Weights of a small spectrogram diffusion model: 3.1M parameters, 26041 training examples.
Rows from block 3 of a small spectrogram diffusion model, named by matrix and row number. Rows with one number belong to one channel. Each number is 128 + 32 x the weight over its row's rms, rounded and kept within 0 to 255. All counts start at 0. After the name is the row's rms in percent of the matrix's.
After each channel's rows are labels from the 100 clips, of 14848 (inputs lightly noised), where the channel reaches its highest value: "top examples" is what is common among them. Only what is clearly more common there than usual is listed. The data: short pieces for a synthesised band: melody, chords, bass and drums.
# convs0: first 3x3 conv (model.enc.1.1.convs.0.weight, 96x96x3x3, standardized in use, each kernel summed), inputs 0-95
# convs1: second 3x3 conv (model.enc.1.1.convs.1.weight, 96x96x3x3, standardized in use, transposed, each kernel summed), outputs 0-95

convs0.69 087 [128 149 150  60 109 109 146 118 160 139 118 173  44 139 102 102 118 124 122  74 121 133 154 146 122 133 127  38 102 154 143  96 117 124 170  86 118 116 151 145 149 125 130 145 127 190 104 119 115 146 141 134 112 119 129 115 154  95 153 153 138 120 102  99 114 117 145 248 200 137 156  91 144 108 155 171 234 130  97  92 147  76 133 127 169 137  97 150 153 148 138 125 168  99 140 135]
convs1.69 085 [136 132 125 145 149 144  84  97 154 171  94  85  18 125 131 135  86 143 135 162 139  87 117 106 122 149 108  90 140 123 106 175 125 114 149 111 125 114 121  96 101 169  63 116  87   0 113 127 165 115 128 125 161 156 126 141  98 123 116 106 131 172 132 111 165 131  97  93  75 147 127 103  84  59 150  67 128 103 100 196 156 146 117 108  82 123 111 138 142 127 104 128 128 108 143 138]
top examples: kick; drums; ride cymbal; cowbell

convs0.87 086 [110 108 138 138 165 127 193 154  94 102 117 114  80 142 108 163 105 124 154 123  96  86 129  84 132 170 130 139 121 135 108 141 161 164 111 131  85  90 154 107 146 110 152  76 136 129 155 187 154 140 100  44 159 121  57 163 135 126 125 131 104 133 116 101 104 139 138  99 130 178  30 141 134 140  77  98 116 121 110 147 169 189 198  84 106 115 150  69 137 190 115 105 126 100 177 111]
convs1.87 111 [168 101 110 137 161 111 106 131 183 161 178 150 119 120 130 136 141 117 139 105 177 152  87 136 130 133 132 178 150 115 162 170 154 177 200  92  85 122 119 167  83 244 135 140 160 159 145 139  83 143  99 150 118 127 177 184 126  99 175 125 130  75 157 105 162  94 103 115 123 203 146 119 138 134 121 127 124 106  95 114 158 139 143 180 137 106 128  98 137 182  80  93 118 126 128 193]
top examples: marimba-like; vibraphone-like; melody instrument: marimba-like; melody instrument: vibraphone-like

convs0.27 096 [138 124 121 107  91  92 157 142 184 127 127 104 162 126 114 128 168 105  56 108 140  90  94 117 107 110 152 118 104 148 108 121 168 153 117 139 100 121 108 175  84 136 178 101 107 154 129 189 130 150 109  93 121  95  83 104 166  72 108 126 124 110  86 162 144 130 104 161 183 119 211   5 138 170 121 154 207 180 138 141 128 130  98 115  81 124 107 124 127 117 136 107 114  88 142 119]
convs1.27 085 [119 144 149  96 107 143 219 139 123 141 103 101  98 107 138  87 127 156 165 122 150 163 175 130 113 114 127  65 160 111 170 148 124  97  98  76  78 163 122  81 102 148 154 164 141  39 137 109 118 119 131 124  96 135 123 116 125 125  97 158 124 104 160 162 113 102  56  64  75  79 123  24  76 125 107 120  70 166 102 116 100 120 124 148 126 155 129 148 106 143 171 114 133 117 117 133]
top examples: square lead

convs0.57 094 [110 129 120 114 185 110 139 158 134 144 106  90 118 127 153 108 161 122  72  99 124 147 104 114 119  89 132 121 114 117 115 196 141  90 159 175 108 140 251 162 142 112  47 154 137 127 101 149 148 129 119  96 123 142 154 150  88 130 136 100 105 173 135  14 130  94 187  94 127 185  99 140 129 139 121 109 117 118  82 127  79 166 130 105 151 125 145 137 187 152 139  86 129  93 127 133]
convs1.57 096 [129 122 102 104 102 117  78 165 151 192 111 153 147 109 132 103 162  87 115 109 152  56 101 144 128 183 101 120 162 170 132  37 146 137 156 109 125  98 130 150 131 154 123 136 116 105 107 149 123  31 124 124 129 120  97  14 126 107  88 119 113 129 121  35 161 122 148 104 138 127 110 143 162 123  58 143 154 153 140  81 149 162 119  99 137 117 126 182 130 105 152 107 133 117 136 134]
top examples: vibraphone-like; melody instrument: saw pad

convs0.78 106 [125 122 121  62 139 137 133 180 104 136 108 143 112 135 152  79 142 107  52  65 171 131 105 199 165 130 156 113 133 135 141 114 124 137 154 139 120 116 142 180 141  94  71 124 111 202  32 128 115 153 152 120 154 143 158 136 128 129 113 133 166 136 118 169 126 108  92 125 168 164 186 136 123 158 133 116  71 116 111 110 119 108 137 143 122 101   8 165 109 130 116 148 133  69 133 155]
convs1.78 092 [118 127 109 206 131 118 144 104 143 108 128 143 146 115 156 126 223 146  82 183 134  60  96 155 142 121  84 147 127 188 109 106 135 116 135  58 125  99  72 130 138  97 187 116 164 134  71  85  99  96 117  93  74 126 106 142 130 116 129  85 163  81 126 130 154 106 127 133  99  97 163 169 169 156  62 132 181 147  84 161 112 145 115 136 151 105  65 148 124 134 120 181 145 137 147 134]
top examples: thin (high-pass); vibraphone-like

convs0.25 092 [ 87 100 139  90 154 164 123 148 138 170  89  78  94 128 125 144 159 118  91 122  84 127 142 156 187 137 144 141 139 130 178 150 124  87 106  84  77 134 134 135 141 105 113 125 129 192 126 152  90 134 130  92  86 135 144 102 114 150  90 203 119 119 108 126  91 138 141 117 194 143 185 161 177 131 142 147 113  56  70 126 154 118  31  86 129 168  97 133 137 121 133 123 207 139 108 168]
convs1.25 103 [152 109 150 139 123  98 181 163  74 123 109 156 179 173 138 131  93  84 141 157 161 180 172  87 134 133 138 154 147 128 158 104 137 122 148 153 145 142 154 120 147 183 114 132 121 145 151 164 108 149  79 164  81 135  94 108  77 149 167 103 161 100 137 134 116 197 214 208 107 173 172 171 175 165 121 187 143 161 165 153  65 146 170 160 131 139 121 129 126 134 116 169 106 128 146 131]
top examples: vibraphone-like; square lead; melody instrument: square lead; melody instrument: vibraphone-like

convs0.58 083 [144 160 132 128 109 114 170 182  52 163  88 125 170 155 156 121 168 127  73  97  63  92 144 149 156  81  91  47 142 113 137 192 115  88 175 158 111 130 103 121 125 138  73 148 130 182 132 192 114 113 113 130 119 155 151 135 104  93 133 142 121 154 143 113 118  98  98 130  95 122 154 135 147 131 114 120 122 118  91  86 157 109 155 185 100 153  78 160 145 130  93 102 153  59 200 145]
convs1.58 070 [136 120  81 138 122 139 107 187 101  95 173 130 140  33 115 151 145  91 128 192 139 138 195  93 103 103 111 146 139 183 137  82 101 139  99 193 159 112 101 120 112 118 172 145 188 175 115  89 183 138 113 122 137 123  90 121 163 167 111  93 179  88 136 135 122  95 198 179 148 125  91 155 132 111 130 126 131 122 158 118  66 133  84  92 143 146 113 173 113  97  86 135 113 108  91 108]
top examples: closed hi-hat

convs0.3 096 [143  99 185  13 185 103 107 161 212 132 134 117 109 177 107  80 154  57 155 139 116 103  64 116 111 149  97 141 118  88 113 133 150 101 116 127 133 187 149 151 135 101 141 148 139 145  78 123 124 135  96 157 166 132 127 128 106 114 139 117 139 116 136  58 137 139 168 199  70 178 152 128  99 138 105 122  98  95 147 112 105 160  95 109 111 164  94 151 137 110 134 157 137 151  80 123]
convs1.3 113 [145 136 126 149 200  79 128 139 175  90 177 137 145 148 165  92 148  95 130  29 133 157  96 130 126 160 112 134 164 139 147 118 119 201 127 165 142 190 123 105 178 169 116 108 127 136 139 125 138 153 178 111 123 135 117  99 160 110  40 135 197 177 132 110  95 130 143 111  84 130 124 173 161 194  99 145 172 142 123 108 102 170 106 167 142  70 120 171 117 124 117 148 139 141 120 100]
top examples: saw pad

convs0.72 065 [137 126 101 174 187 130 150 111 109 164 105 182 101 121 149 111 130 109   9 160 101  97 116 167 136 173 171 117 113 160 103 140 186  95 137 129  88 118 117 120 122  91 113 135 126 154 149 140 111 159 105 107 120 134 154 178 104 151 138 156  94 128 161 129 130 126 173  47 139 144 173  87 158 134 173  90  66 145 134 168  98  64  86 151  68 119 148 154 177 106 122 112 103  93 109 111]
convs1.72 113 [159 130 130  67  83  96  96 134 157 198 101  79 138 130 113 138 176 147  96 120 203  77 149 147 124 136 106 182 121 220 124  34 146 126 157 109 136  74 121 145 174 106 117 141 114 108 131 148 116  53  90 124 137 133  96  63 105 118  99 117 158 123 125 102 143 165 163  73 151 128  90 144 167 116 106  95 132 144 145 126  95 166 121 132 166 129 123 149 157 137 143  87 133 180 145 134]
top examples: vibraphone-like; string section-like; melody instrument: string section-like

convs0.76 099 [138 132 133 137 138 118 115 149 103 160 115 124  43 151 123 164 159 124  90 111 133 139 101 115 103 106 128 178  84 151 151 118 182 124 119 108 117 100 171 131 140  86 134 140 143 149 140 156 122 157 111  67 173 126 134 172  95 115 132 154 125 135 159 166 159 144 202  36  83 159 167 228 115 120 128  74 207  98 205 152 103 146 118 111 119 113 130  96 101 130 108  91  97 137 120 130]
convs1.76 085 [137 128 150 149 123 142 100 108 147 146 148 131  88 116 117  89 115 199 118 103 115  71 146 109 119 145 149  95 149 114 135 195 157 160 128 129 106 128 106  76  99 149  57 107  79  13 149 133 157 127 162  95 149 103 126 113 102 147 135 157 115 161 120  78 128 150  35  95  84 115 141  86 108  58 131  80  88  95 110 160 183 137 116 144  97 154 169 153 139 122 137 103 138 146 138 156]
top examples: kick; drums

convs0.18 116 [136 132 117 126 151 131 118 201 106 121 138 153 154 126 162 126  86 125 135 177  90 128 114 157 133 183 149 107 116 165 109 119 171 113 123 130 139  98 144 147 136  76 112 144 130 142 119 124 101 174  98  94 152 150 134 123 107 130 143 151 151 124 104 114 129 118 132 131 123 143 157   0 106 106 130 123 110 193  92 133  95 125  83 124 124 119 116 152 153 108 120 109 122 129 135 124]
convs1.18 089 [117 149 129 160 154 186 118 106 100 142 163 154  91 125 151 151 173 179 157 134 108 107 112 142 121 134 122 138 206 107 122 166 150  98 169 176 107 132 117 102 135 146  97 179  96  49 123 133 113 144 125  81 127 150 127 120 164 125 132 143 123 139 137 134 151 110 122 112  72 169 144  42 109  98 151  67 186  81 136 226 163 119  85  88  78 154 130 171  96 126  95  94 120 160 124 105]
top examples: square lead; clarinet-like

convs0.22 080 [124 138 160  85 128 135 171 157 150 135  61 120 137 140 119  44 155 125 162 115 136 142  68 127  94 159 110 116 121 136 127 117 143 122 126  85 131 148 107 153 146 185 115 122  95 112  84 141 105  80 147 119 127 181 143  37 189 125  83 113 150 106 148 138 119 176 151 111 127 135 197  66 102 116 121 144 148 102 126 178 127 131 108 125 213 152  35 103 129 133 160 155 135  91 130  92]
convs1.22 071 [180 168 134 156 113  70  89 143  98 188 141 126 146  86 124 179 169 127  88 152 104 102  90  67  67 175  90 107 143  95 164  62 124 108  64 132 107  93 144 149 144 130 116  77 123 128 118  99 138 140 118 142 160 132  85 127  78 137 166 163 184 156 120 119 112 112 108 122 142 151  61 130 123 150  94 134  92 126 141 180 146 106 163  84 172 103  82 173 109  59 160 131 133 121 122 147]
top examples: clipping; text has "clipped"

convs0.24 118 [ 76 125 139 122 149 135 150 167 122 175  90 200 126 112 125 110 113  97 116 157 115 122 131 136 114 187 153 156 126  68 107 100 210  39  92 165 109  72 154 159 106 109 116 144 158 147  82 120 141  64 171 102 162 135 136 144  84 131 139 178  95 128 125 137 145 132 181 132 141 195 143 139 129 120 166  89 101 126 163 194  72 128 115 125 129 124  96 162 158 120 105  54 111 133 121 136]
convs1.24 106 [157 117 158  69  71 134  94 123 143 150  96 239 134 126 170 118  83 132  82 130 210 130 156 140 129 113  83 125 167  92 170 124  93  54 145 138 156  33 156 182 126  94 139 148 135 107 105 132 154  46 117 133 155 158 131  77 135 128 125 111 105 140 101 139 125 113 182 138 135 133 119 137 166 151 116  83 130 127 115 108 167 126 102 112 160 145 130 173 122 145 125  94 139  97 141 120]
top examples: string section-like; melody instrument: string section-like

convs0.34 097 [142 111 130 136 128 104 175 154 178 105 124 163 142 104 139 142 109 129 149 147 141 132 100 164 198 108 185 118 156 148 136 124 192 118 140 113 126 122 107 142 110 154 138  79  92 159 134 149  67 135  93 204 101 163 133  98 101  88 179 123 118 119 128  76 123 126 115 127 128 152 214 136 117  86  90 124 139 149 141 124 188 118  79  21 167 128 121 132 111 128 103 150 124 125  74  46]
convs1.34 088 [147 122 155 122 124  54 149 168  98  98 101  99 109 119 146  96 119 119 111 117  90 121 127 160 126  84 127 124 124 106 184  81 136 136  76 115 104 148  82 130 119  67 126 133  86 113 128 147 114 124 112 171 200 120 148 120  86 150  83 147 111 128 102  64  64 125 120 126 139 119 120 113 100  84 151 147 104 127 108 124 114  94 209 173 117 146 153 118  72 184  81 145  97 143 193  32]
top examples: kick; drums; shaker; thin (high-pass)

convs0.12 108 [124 134  97  80 125 128 107 186 108 138 120 139 104 130  78  70 150  97 165 155 125 115 179 154  94 175 195 166 116 165 121 138 175 150  97  96 102 100 117 115 151  71 143  64  96 132  64 115 122 142 146 106 111 118 146  69 134 223 123 145 117 158 145 131  76 116 173  86 160 135 187 121 104 179 123  88 119 176 180 133 117 130 106 127 137 114  77 173  90 116 124 129 101  97 136 136]
convs1.12 170 [100 102 123 177 157 134 143 143 145 156 177 171 120 186 118 124 132 116 132 110 156 182 145 126 136 107 128 169 146  93 131 136 134 115  93 110 116 140 159 135 176  82 141 134 154 143 142 127 161 176 158 171 196 139 109 124 144 141 148  91 141 103 171 137 110 118 128 161 141 161 151 156 156 190 130 119 144 132 207 235  99 137 148 104 138  84 164  52 186 123 101 164 142 215 117 138]
top examples: shaker

convs0.88 113 [163 147  98  71 152  97 142  93  84 199 112 181  91 135 172 112 150 121 115 147 116  86  74 166 124 143 155 153  70 130 107 104 222 136 138 136  68 163 168 120 112  98 124 160 126 163  97 157 166 104 173  86  69 113 102 144 128  74 147 123 157 124  91 136 149 118 188 169  94 161 170 103 114 134 135 148  90 119 134 160 125 106 175 121 128 135  97 147 133  98 146  98  75  73 126 113]
convs1.88 115 [133  86 133 204 141 129 138 204 175 109 201 164 166 141  68 168 148 156 125  88 128 137 154 181 126 135 122  93 155 122 124 156 133 138 156 143 148 195 144 147 115 117 123 147 126 173 127 126  99 151 138 128 166 152 141 139 141  82 193 145 108 158 130 171 141 127 147 125 175  92 120 186 148 185 155 138 194 138 168 105 166 175 140 189 133 114 174 159 150 180 127 166 154 159 106 146]
top examples: muffled (low-pass)

convs0.75 120 [120 111  94 145 164 116  77 168 165 148  64 154  76 146 165  85 137 139 132 136 193 150 166 146 113 116 171 137 113 148 160 116 157 120  82  75 125 154 135 129 125 124 163  87 115  97  98 135  81 174 104 109 103 163  92  82 139 174 140 105 157  88 166 210 189 146 163 110 104 129 108  80 136 122  76 133 126 175 165 142 120 128  64 113 127  98  65  90 151  88 133 168 143 159 147 111]
convs1.75 104 [157 129 102 174 151 119 131 149 105 171 165  96 173 159  89 188 168 138 113 186 137  82 111 129 112 147 132 154 124 158 105 118 136 185 138  88 138 127  73 146 200 128 100 104 142 177 115 113 109  92 132 142 144 119 107 160 123 187 100 158 170  88  66 135 122 114 159 152 113 152  80 139 139 137  93 165 166 160 150  77 122 143 165 149 104 145  30  96 109 151  65 131 103 164 174 137]
top examples: bowed string-like; melody instrument: bowed string-like

convs0.15 098 [128 144 100 129 174 140 148 129 160  95  93 125 115  78 144 153 140 144 148 147  98 139  83 154 128  99 182 120 130 153 162 118 213 126 126 109  95 136 115 148  96 134 143 123 142 140 146 191 147 133  93 130 117 135  71 133 141  90 152 143 107 162 121 119 148 128 121 120 140 130 237 120 117 102 171 115 127 116  83 124  89 129 145 145 185 140 134 129 133 130 116 173  59 100   0  84]
convs1.15 112 [  9 167  98 131 157 138 104 122 150 183 135 146 168  96  71  94 188 100 121 160 103 165 100 109 121 172 118  99  91 132 122 140 143 163  97 146 117 120 144 107 206  95 114 137 152 114 158 153 147 122 115 132 100 189 141 133  91 192  81 161 167 135 122 142 151 144 126 141 106 147 194 172 162 155 142 139 152 113 161 120 127 160 108 119 112  94 156 141 155  94  96  97  88  90  65 138]
top examples: harpsichord-like

convs0.73 076 [126 128 111 162 119  96  92  94 198 158  75 151 102 122 126 191  88 123 188 102  82 125 136 157 134 145 106 152 172 119 121 154 179 170 152  78  87 103  71 125 115  77  83 117  87 150 190 120 115 154 120 111  85 120 132 175  87 109 101 135 113 110 116 157  90 135 132  84 200 125  81 133 109 141  33  99  79  99 161 140 113 136 135 136  91 147 181  97 136 132 106 116 143 139 118 133]
convs1.73 120 [116 142 153 140 169 115 132 217  93 154 102 174 147 136 141  66 107 150 150 116 136  83 166 149 130 128 169 158 100  10 145 156  83 138  67 151 116 151 133 131  88  98 114  95 152 122 193 123 147 153 116 132 125 117  71  92 153 111 129 169 129 121 147 113 134 135 147 142  91 168  98 135 117 128 182  79 167 115 159 133  99 125 130  90 135 102 168  39 121 108 147 117 133 182 105 131]
top examples: closed hi-hat

convs0.40 098 [135 142 134  35 140 111 149 140 148 143  95 133 159 162 114 105 166 211 122 141  94 164 149 157 139 111 168  96 102 108  68 148 170 142 167 138  73 118 151 164 143 133 120  84  82 133 100 135 137  98 121  93 110 118  68 139 142  86 119 179 160 129 116 176  88 101 110 160 171 159 151  97 133  78 145 118  91 148 142 127 146 179 164 127  71 120 127 179 122 138 110  87 175  45 144 158]
convs1.40 093 [157  92 112 179 179 132  66 111 123 130 121 144 160 153 157 150  96 117 134 130 180 163 167 110 129 134  89 138 164 146 129 127 107 114 177 174 155 144 152 164 130  88 156 113 167 173 159 155 186 207  74 163 117 149 102 130  46  88 184  89 132  85 118 143 162 115 132 149 160 181 135 174 156 157 165 180 162 142 150 176 124 135 121 155 136 118 120 133 186 103 136 147 128 130 186 130]
top examples: vibraphone-like

convs0.10 095 [ 92  85 108 146 126  96 132 153 155 121  66 122 117 127  65 229 159 149  88 137 139  95 128 152  83 130  14 163  65 181 133 190 140 121 108 111 128  90 184 119 119 120 114 113  90 131 185 144 117 141  97 123 159 113 101 123 100 135 118 167 157 142 158 121 112 168 143 108  81 178 163 128 130 121  89  83 130 158 144 190 115 145 129 140 160 136 104 101 119  77 127 128 121 103 119 121]
convs1.10 079 [113 154 132  99 122 137 139  66 120 102  75 104 139 153 106  99  85 127 111 150 113 105 171 160 130 152 138 126  47  67 151 152 109 193 144 158 173 149 101 130 112 149 122  89 208 116 148 160 145 137 149 130  98 120 150  44 146 131 146 163  82 108 128 118 100 148 121 108 100 135  73 113 130  97 201 111 112  92  77 132  96  75 120 131 135 171 168  76 106 122 147  58 126  83 120 139]
top examples: closed hi-hat

convs0.74 096 [ 96 100  80 155 140  70 142 132 103 127 147 153 114 131 132 149 116 141  73 127 165 155 111 205 123 138 152 128 129  96 142 211 156  94 114 137 139 113 139  90 125 131  90 125 132 166 173 170  88 169  84  87 146 134  72 148  53 143 127 162 130  82 158  97 197 124 119 136 126 163 118 178  66 133 113 122 144  69 128 142 152 128  87 124 147 147 135 174 177 135 132  87  76 161  61 124]
convs1.74 080 [126  78 192 116 167 160 155 161 177 154 161 174 140  82 129  60 170 118 198 121 152 122 126 135 131 103 135  79  76 140 208 163 106 123 171 128 128 181 132 131 132 204 119 172 108 157 200 162 122 127 121 130 164 125 135 122 173 131 157 132 119  94 123 137 156 148 106 116 108 130 118 111 187  94 134 139 124 116 100 186 149 106 159 101 147 170 178 108 121  86  92 153 165 116 177 120]
top examples: tempo: 70 to 80 bpm

convs0.95 085 [131  94  83  84 135 125  98 146 129 159 145 103 117  88  91  92 128  98 128 156 120 128 122 130 140 165 132  83 129 142 152 149 160 139 157 113 142 126 118 153 148  97 102 116 102 118 113  98 114 163 134 101 127 206  21 121 113 161 127 177  60 138 128 127 172 105 112 107 124 136 205 114 255 134 146 106  98 139 115 116 132  96 111 119 154 116 111 166  99 130 107 113  65 129 119 129]
convs1.95 104 [102 163 137 142 128 169 167 150  87 115 124 134 145  62 176 170 134 147 115 155 140 141 157  99 126  98  89 147 137 123 123 101  94 155 192 104 140 172 149 117 130 105 177 106 156 140 124  83 131 118 100 138  47 120 127 103  71 234 152  93 156 134 118 184 134 110 141 176 145 141 139 161 141 141 138 145 177 108 145 113 107 155 100  81 118  68 123  94 181 162  68 156 120  84  73 123]
top examples: harpsichord-like

convs0.9 091 [122 143 130 160 186 130 145 164 103 115 123 118 159 137 142 148 155  85 147  64 130 135 110 123 102 113 105 125 126 149 126 135 126 136 129  61 136 141 151 131 126 129 255 129 127 142 105 134 118  72 110 115 120 123 106 165 132 122 154 125 127 114 121 123 153 147 177 164   0 146 151 120 117 156 141 174 126 146 147 134 108 160 130 134 116 110 128 122 104 118 134 136 115 138 139 143]
convs1.9 097 [123 108 150  90 115 200 149  71 128 158 105  43 133 128 110 136 160 176 111 140 155 115 101 131 120 172 151 159  90 100 110 151 139 139 160 192  71 106 127 120 101 117  84 135 124 150 120 121 132  35 113 119 183 135 114  98  97 132  93 142 101 139 117  88 107 123 132  94   0 137 144 114 136 114 113  85 108 105 153 164  88 111 116 109  79 153 128 100 150 108 127  87 138 125 136 127]
top examples: text has "noise"